Weights of a small image-text matching model: encoder activation relu, encoder patch size [2, 2].
Rows from block 3 of the image encoder of a small image-text matching model, named by matrix and row number. Rows with one number belong to one neuron. Each number is 50 + 12 x the weight over its row's rms, rounded and kept within 0 to 99. All counts start at 0.
After each neuron's rows are labels from the 100 images, of 14848, where the neuron reaches its highest value: "strongest on" is what is common among them. Only what is clearly more common there than usual is listed. The data: simulated telescope pictures of galaxies. In brackets: how many of the 100.
# fc1: MLP up (encoder.blocks.3.mlp.fc1.weight, 192x48), inputs 0-47
# fc2: MLP down (encoder.blocks.3.mlp.fc2.weight, 48x192, transposed), outputs 0-47

fc1.162:43 42 40 43 45 42 61 43 47 32 50 46 54 57 39 73 78 35 49 39 61 31 27 54 44 56 53 51 28 41 58 59 67 72 47 67 58 60 38 43 61 37 44 46 48 52 37 69
fc2.162:53 57 50 34 28 40 39 71 54 63 55 44 52 22 49 48 32 60 64 51 56 76 47 36 50 38 48 58 71 32 37 58 46 48 60 29 55 46 70 61 50 43 35 48 51 57 61 42
strongest on: bright star with spikes (72); star cluster (30)

fc1.60:60 41 55 61 75 37 59 46 39 64 47 61 65 61 53 39 42 45 19 51 34 80 51 43 65 47 35 49 37 53 55 61 51 60 47 37 50 50 36 43 42 52 60 69 34 33 54 36
fc2.60:56 38 59 40 38 41 47 43 72 49 56 58 46 51 48 55 23 51 72 66 57 61 29 53 46 55 64 48 54 44 67 66 47 32 49 38 59 50 80 60 44 57 53 50 32 33 64 65
strongest on: many stars (78)

fc1.190:34 35 56 25 34 61 66 48 45 42 52 23 52 52 61 41 45 37 73 39 73 49 44 54 31 68 33 46 44 32 54 59 52 48 31 49 52 36 51 46 57 65 40 40 47 50 47 61
fc2.190:57 50 36 58 66 43 34 42 45 29 49 72 72 63 53 68 52 56 24 43 24 43 50 51 33 58 49 55 33 70 48 42 34 39 44 57 53 51 49 42 32 59 66 50 39 49 49 58
strongest on: bright star with spikes (87); round elliptical (52); flattened elliptical (25)

fc1.8:56 43 66 52 43 43 46 50 27 51 46 48 40 23 36 71 66 55 48 49 56 45 42 38 40 54 59 59 53 46 47 61 59 66 41 23 74 56 51 32 54 83 47 51 40 54 59 56
fc2.8:47 52 48 48 58 45 42 47 65 66 57 59 53 66 38 48 33 32 58 42 40 31 45 48 77 34 29 41 54 49 39 48 38 34 56 42 56 45 46 52 18 31 36 29 44 51 35 50
strongest on: noisy (66); bright star with spikes (54); star cluster (37); flattened elliptical (32)

fc1.17:65 73 57 53 33 54 63 58 46 73 29 44 31 39 38 46 47 31 36 56 64 64 61 44 39 34 64 34 43 44 42 57 47 44 44 44 51 33 42 59 42 44 40 34 31 65 53 38
fc2.17:44 35 53 35 41 53 38 41 69 34 62 54 57 48 61 47 51 33 66 49 21 63 51 44 36 51 60 43 45 59 46 68 53 29 40 47 37 49 64 52 57 35 57 54 87 57 43 50
strongest on: noisy (77); star cluster (39)

fc1.172:54 72 53 39 54 57 48 44 61 64 58 43 36 48 58 50 57 48 33 38 56 62 37 67 55 34 31 35 39 45 32 56 25 33 54 26 56 36 58 44 55 40 58 52 29 49 69 62
fc2.172:46 30 35 63 54 35 39 68 53 21 50 54 53 42 32 55 46 40 57 66 39 60 29 32 41 61 70 52 46 51 66 61 43 57 57 26 42 55 59 44 53 49 47 67 63 56 33 55
strongest on: noisy (95); bright star with spikes (75); star cluster (31)

fc1.90:47 46 48 43 49 57 58 55 62 43 43 71 49 54 39 35 47 36 48 29 71 49 64 50 67 42 34 73 63 57 67 60 61 41 46 37 32 44 55 63 43 36 46 28 34 45 67 31
fc2.90:49 60 38 36 74 32 36 55 29 73 41 49 41 50 58 53 46 56 53 44 66 59 48 33 80 44 61 49 38 53 45 58 41 62 41 44 28 43 44 74 61 53 44 31 50 49 44 56
strongest on: noisy (77); barred spiral (45); winding: clockwise outward (36); merging pair (33)

fc1.119:59 56 44 56 49 68 26 43 47 61 39 55 43 60 54 78 65 50 39 48 45 42 35 28 56 50 32 44 28 40 43 60 55 55 54 43 72 49 68 46 40 38 33 32 46 35 36 55
fc2.119:43 34 47 40 29 41 72 61 46 38 49 62 67 39 56 53 58 52 34 45 61 60 45 46 32 30 57 44 43 57 48 63 33 53 60 41 72 40 45 65 67 48 54 49 47 45 29 21
strongest on: star cluster (86); bright star with spikes (65)

fc1.153:50 50 50 50 44 54 46 74 43 68 36 39 59 60 56 54 54 60 73 61 70 58 65 54 52 39 64 83 35 55 23 39 60 44 53 53 43 56 44 45 60 54 34 68 34 53 59 46
fc2.153:44 65 58 44 50 55 72 38 41 69 62 62 54 42 41 53 54 51 42 27 18 49 62 73 42 52 49 46 51 49 54 21 56 46 31 60 52 59 39 65 36 53 53 45 63 66 41 50
strongest on: many stars (70); flattened elliptical (28)

fc1.188:71 41 69 62 63 36 63 17 51 43 37 44 36 75 43 63 49 41 61 52 45 51 42 46 66 49 41 51 62 64 44 38 67 39 47 42 62 58 38 50 35 43 60 48 64 36 46 36
fc2.188:40 57 51 62 46 60 49 27 66 48 65 58 67 32 53 45 44 69 75 60 50 34 48 61 45 73 50 56 59 24 54 62 38 57 36 36 33 52 36 54 46 58 70 47 46 44 43 44
strongest on: bright star with spikes (85); winding: anticlockwise outward (39); merging pair (26); two-armed spiral (26)

fc1.78:34 46 64 52 62 43 50 59 34 58 45 38 47 70 68 35 57 55 59 39 50 70 49 46 35 24 48 75 46 43 47 48 57 40 42 74 51 51 28 50 47 50 49 72 45 65 64 35
fc2.78:51 76 62 57 63 71 59 55 56 51 51 30 57 39 52 55 50 49 61 67 53 47 72 47 54 54 64 48 67 58 65 37 54 38 34 52 67 71 41 51 47 36 25 33 66 64 55 50
strongest on: many stars (61); round elliptical (57); flattened elliptical (37)

fc1.42:65 42 63 52 68 43 48 38 65 50 57 56 40 64 41 58 53 56 25 45 61 56 51 60 52 32 58 56 32 37 20 56 45 49 50 40 69 42 72 50 65 54 60 32 60 63 55 68
fc2.42:28 38 62 45 35 37 49 54 50 48 47 55 48 55 56 49 57 59 74 38 54 67 43 51 57 54 33 64 37 63 60 75 28 48 56 44 69 49 40 45 59 31 55 36 45 57 20 36
strongest on: noisy (84); star cluster (69)

fc1.0:63 49 76 49 37 28 43 47 40 57 63 57 73 46 40 36 49 49 38 55 40 58 60 64 66 23 53 49 62 45 35 61 45 33 46 62 73 47 55 46 44 60 54 57 66 45 46 73
fc2.0:33 66 45 55 61 52 46 51 65 49 44 45 37 64 71 82 48 43 65 34 59 44 28 52 55 58 39 62 32 55 47 60 40 52 59 61 68 46 42 48 50 58 50 43 68 72 67 37
strongest on: many stars (76); winding: anticlockwise outward (34); winding: clockwise outward (32); barred spiral (26)

fc1.70:61 60 31 61 45 55 48 41 46 42 39 66 32 26 39 45 30 64 47 56 58 52 65 63 54 76 39 58 55 33 63 46 50 52 36 46 59 40 60 60 39 27 54 38 40 65 57 68
fc2.70:47 44 56 52 72 66 31 49 47 51 71 36 45 60 68 46 61 55 55 35 59 51 59 48 48 42 47 52 54 62 16 49 35 28 79 46 45 46 31 58 57 48 53 52 65 44 50 36
strongest on: many stars (84)

fc1.124:31 63 75 28 45 47 49 51 84 76 34 42 43 48 48 50 39 45 51 53 66 56 45 62 56 53 37 63 46 53 46 59 50 44 50 53 44 32 58 32 44 57 62 39 50 70 43 32
fc2.124:58 36 16 59 65 36 48 48 47 47 76 42 46 50 34 42 64 53 39 62 64 40 59 55 33 52 57 49 52 67 61 36 49 43 57 52 57 31 40 56 49 61 30 59 62 36 40 69
strongest on: noisy (65); bright star with spikes (60)

fc1.110:54 52 72 55 71 48 59 59 37 49 54 58 51 47 47 25 62 58 42 46 72 52 63 64 42 58 37 46 38 48 25 72 42 32 53 32 53 65 53 69 53 57 61 61 37 59 65 60
fc2.110:43 43 37 73 58 66 42 51 50 47 32 51 40 38 60 33 46 42 61 48 27 39 65 47 52 46 48 73 46 64 39 58 32 30 65 34 40 41 47 43 38 46 34 51 72 59 43 68
strongest on: bright star with spikes (85); noisy (67); merging pair (25)

fc1.132:54 49 31 50 68 45 71 31 70 38 68 49 43 71 55 49 54 52 50 51 55 32 36 60 38 37 36 40 66 41 40 50 48 32 48 54 62 58 75 30 51 35 53 59 53 56 67 56
fc2.132:45 51 45 31 39 37 30 66 46 67 40 47 71 62 31 50 50 47 39 67 45 59 36 61 33 53 44 47 36 69 41 38 49 38 42 55 56 46 26 41 40 61 74 58 71 50 49 48
strongest on: noisy (83); ring galaxy (36); merging pair (30)

fc1.164:40 47 59 46 25 37 51 30 31 67 39 62 44 47 47 52 52 35 58 43 41 43 34 60 51 46 22 43 62 55 37 48 38 55 55 58 70 31 46 57 53 37 65 47 36 23 45 56
fc2.164:52 59 53 67 59 59 56 67 59 53 67 43 57 56 39 60 49 58 47 58 76 62 45 31 61 71 71 74 35 56 47 54 67 61 65 50 63 69 53 70 45 52 54 45 52 68 55 39
strongest on: bright star with spikes (99); star cluster (41)

fc1.109:47 48 44 42 41 56 53 37 48 47 28 36 40 52 38 43 34 39 70 39 32 52 50 52 33 45 30 48 55 45 33 54 65 70 71 31 68 35 31 58 48 47 37 70 53 38 53 40
fc2.109:74 59 36 52 55 37 34 54 52 49 66 49 52 39 37 27 47 43 51 51 46 58 56 33 45 71 48 76 59 45 45 40 59 43 58 50 65 61 31 64 62 61 33 59 46 51 78 57
strongest on: bright star with spikes (100); round elliptical (34); lensed arc (28)

fc1.21:54 34 71 43 53 37 51 53 34 56 33 29 68 63 58 62 45 40 51 38 45 51 51 39 56 34 56 68 28 58 41 43 56 66 59 53 34 58 27 20 47 59 41 49 40 57 45 44
fc2.21:50 49 42 55 63 74 56 54 27 61 80 56 47 31 66 43 56 51 46 64 39 40 62 55 40 59 46 39 59 50 68 21 52 31 40 41 52 47 48 62 37 37 63 50 59 50 58 62
strongest on: many stars (63); lensed arc (28)

fc1.32:34 45 69 59 57 56 62 55 33 62 44 59 59 53 56 69 50 70 63 40 70 76 39 72 34 52 39 51 53 58 58 47 63 55 33 49 38 58 28 32 46 56 43 59 43 42 40 63
fc2.32:67 56 48 53 46 66 32 39 44 43 56 35 82 57 48 55 67 61 69 46 40 37 57 53 45 57 66 54 48 58 66 63 49 69 43 51 54 43 78 63 33 56 66 51 44 47 69 56
strongest on: many stars (74); noisy (69); round elliptical (44)

fc1.2:41 26 60 59 34 54 51 58 39 69 31 51 26 48 33 47 54 57 57 68 46 65 54 41 31 49 50 51 74 49 52 35 19 52 47 51 38 50 36 43 61 49 51 55 42 71 51 45
fc2.2:38 53 62 45 51 50 60 59 56 43 49 37 54 48 43 60 36 51 23 37 33 26 52 69 42 65 42 56 42 42 64 52 48 66 41 53 48 36 29 66 46 36 51 30 55 65 23 42
strongest on: noisy (100); round elliptical (58); flattened elliptical (39)

fc1.106:46 35 39 64 47 47 54 34 46 69 44 62 28 60 60 64 74 47 55 71 56 69 56 41 45 48 36 50 45 77 55 56 58 44 67 42 64 35 63 51 61 49 50 29 49 39 37 59
fc2.106:54 23 48 55 34 71 71 57 49 35 71 58 57 38 51 52 49 49 43 37 51 48 30 59 28 40 48 28 52 35 61 55 29 43 56 34 63 55 55 48 56 37 61 43 64 56 53 33
strongest on: star cluster (94)

fc1.181:51 44 53 69 60 63 36 50 34 60 49 49 37 49 64 61 57 41 45 52 44 60 33 53 62 58 63 31 50 38 42 22 49 45 36 67 60 63 23 47 62 54 45 64 60 63 45 76
fc2.181:43 49 66 41 38 57 54 57 48 64 41 39 61 56 43 27 24 64 68 54 47 30 74 49 53 38 41 54 56 67 63 83 52 57 51 44 38 58 63 46 42 58 59 45 35 36 47 47
strongest on: noisy (97); small (49); edge-on disc (32)

fc1.143:54 64 48 51 68 68 44 47 67 67 44 39 27 67 52 54 50 47 67 36 38 49 36 37 52 38 58 37 44 52 41 18 57 51 76 52 76 51 42 50 55 66 45 54 43 45 54 47
fc2.143:44 61 39 44 30 30 57 71 29 55 45 38 60 34 42 26 61 53 32 54 32 56 38 48 59 61 25 62 47 40 49 40 52 56 48 40 36 34 43 34 57 35 46 48 53 34 53 54
strongest on: bright star with spikes (100); edge-on disc (35)

fc1.65:30 46 66 27 57 58 51 71 47 52 54 61 44 52 46 58 32 30 27 44 38 24 52 49 39 60 59 67 35 39 32 43 55 64 55 45 51 55 49 29 52 59 50 47 51 53 70 35
fc2.65:59 46 46 60 63 37 45 44 37 43 65 28 56 39 56 42 51 42 61 43 34 48 60 47 41 57 41 32 65 37 65 40 43 16 35 74 56 65 56 37 41 40 53 37 48 39 42 65
strongest on: many stars (76)

fc1.52:58 47 59 36 59 51 43 57 51 34 56 45 49 76 60 52 74 40 44 47 69 36 40 41 47 41 41 20 56 72 39 48 62 46 63 46 43 52 71 49 71 51 52 62 64 48 58 30
fc2.52:50 67 41 61 41 48 44 55 59 60 50 55 32 28 45 42 66 47 46 79 59 53 69 77 43 56 68 61 67 48 61 59 46 64 49 59 50 44 36 63 35 58 53 47 33 70 37 47
strongest on: many stars (82)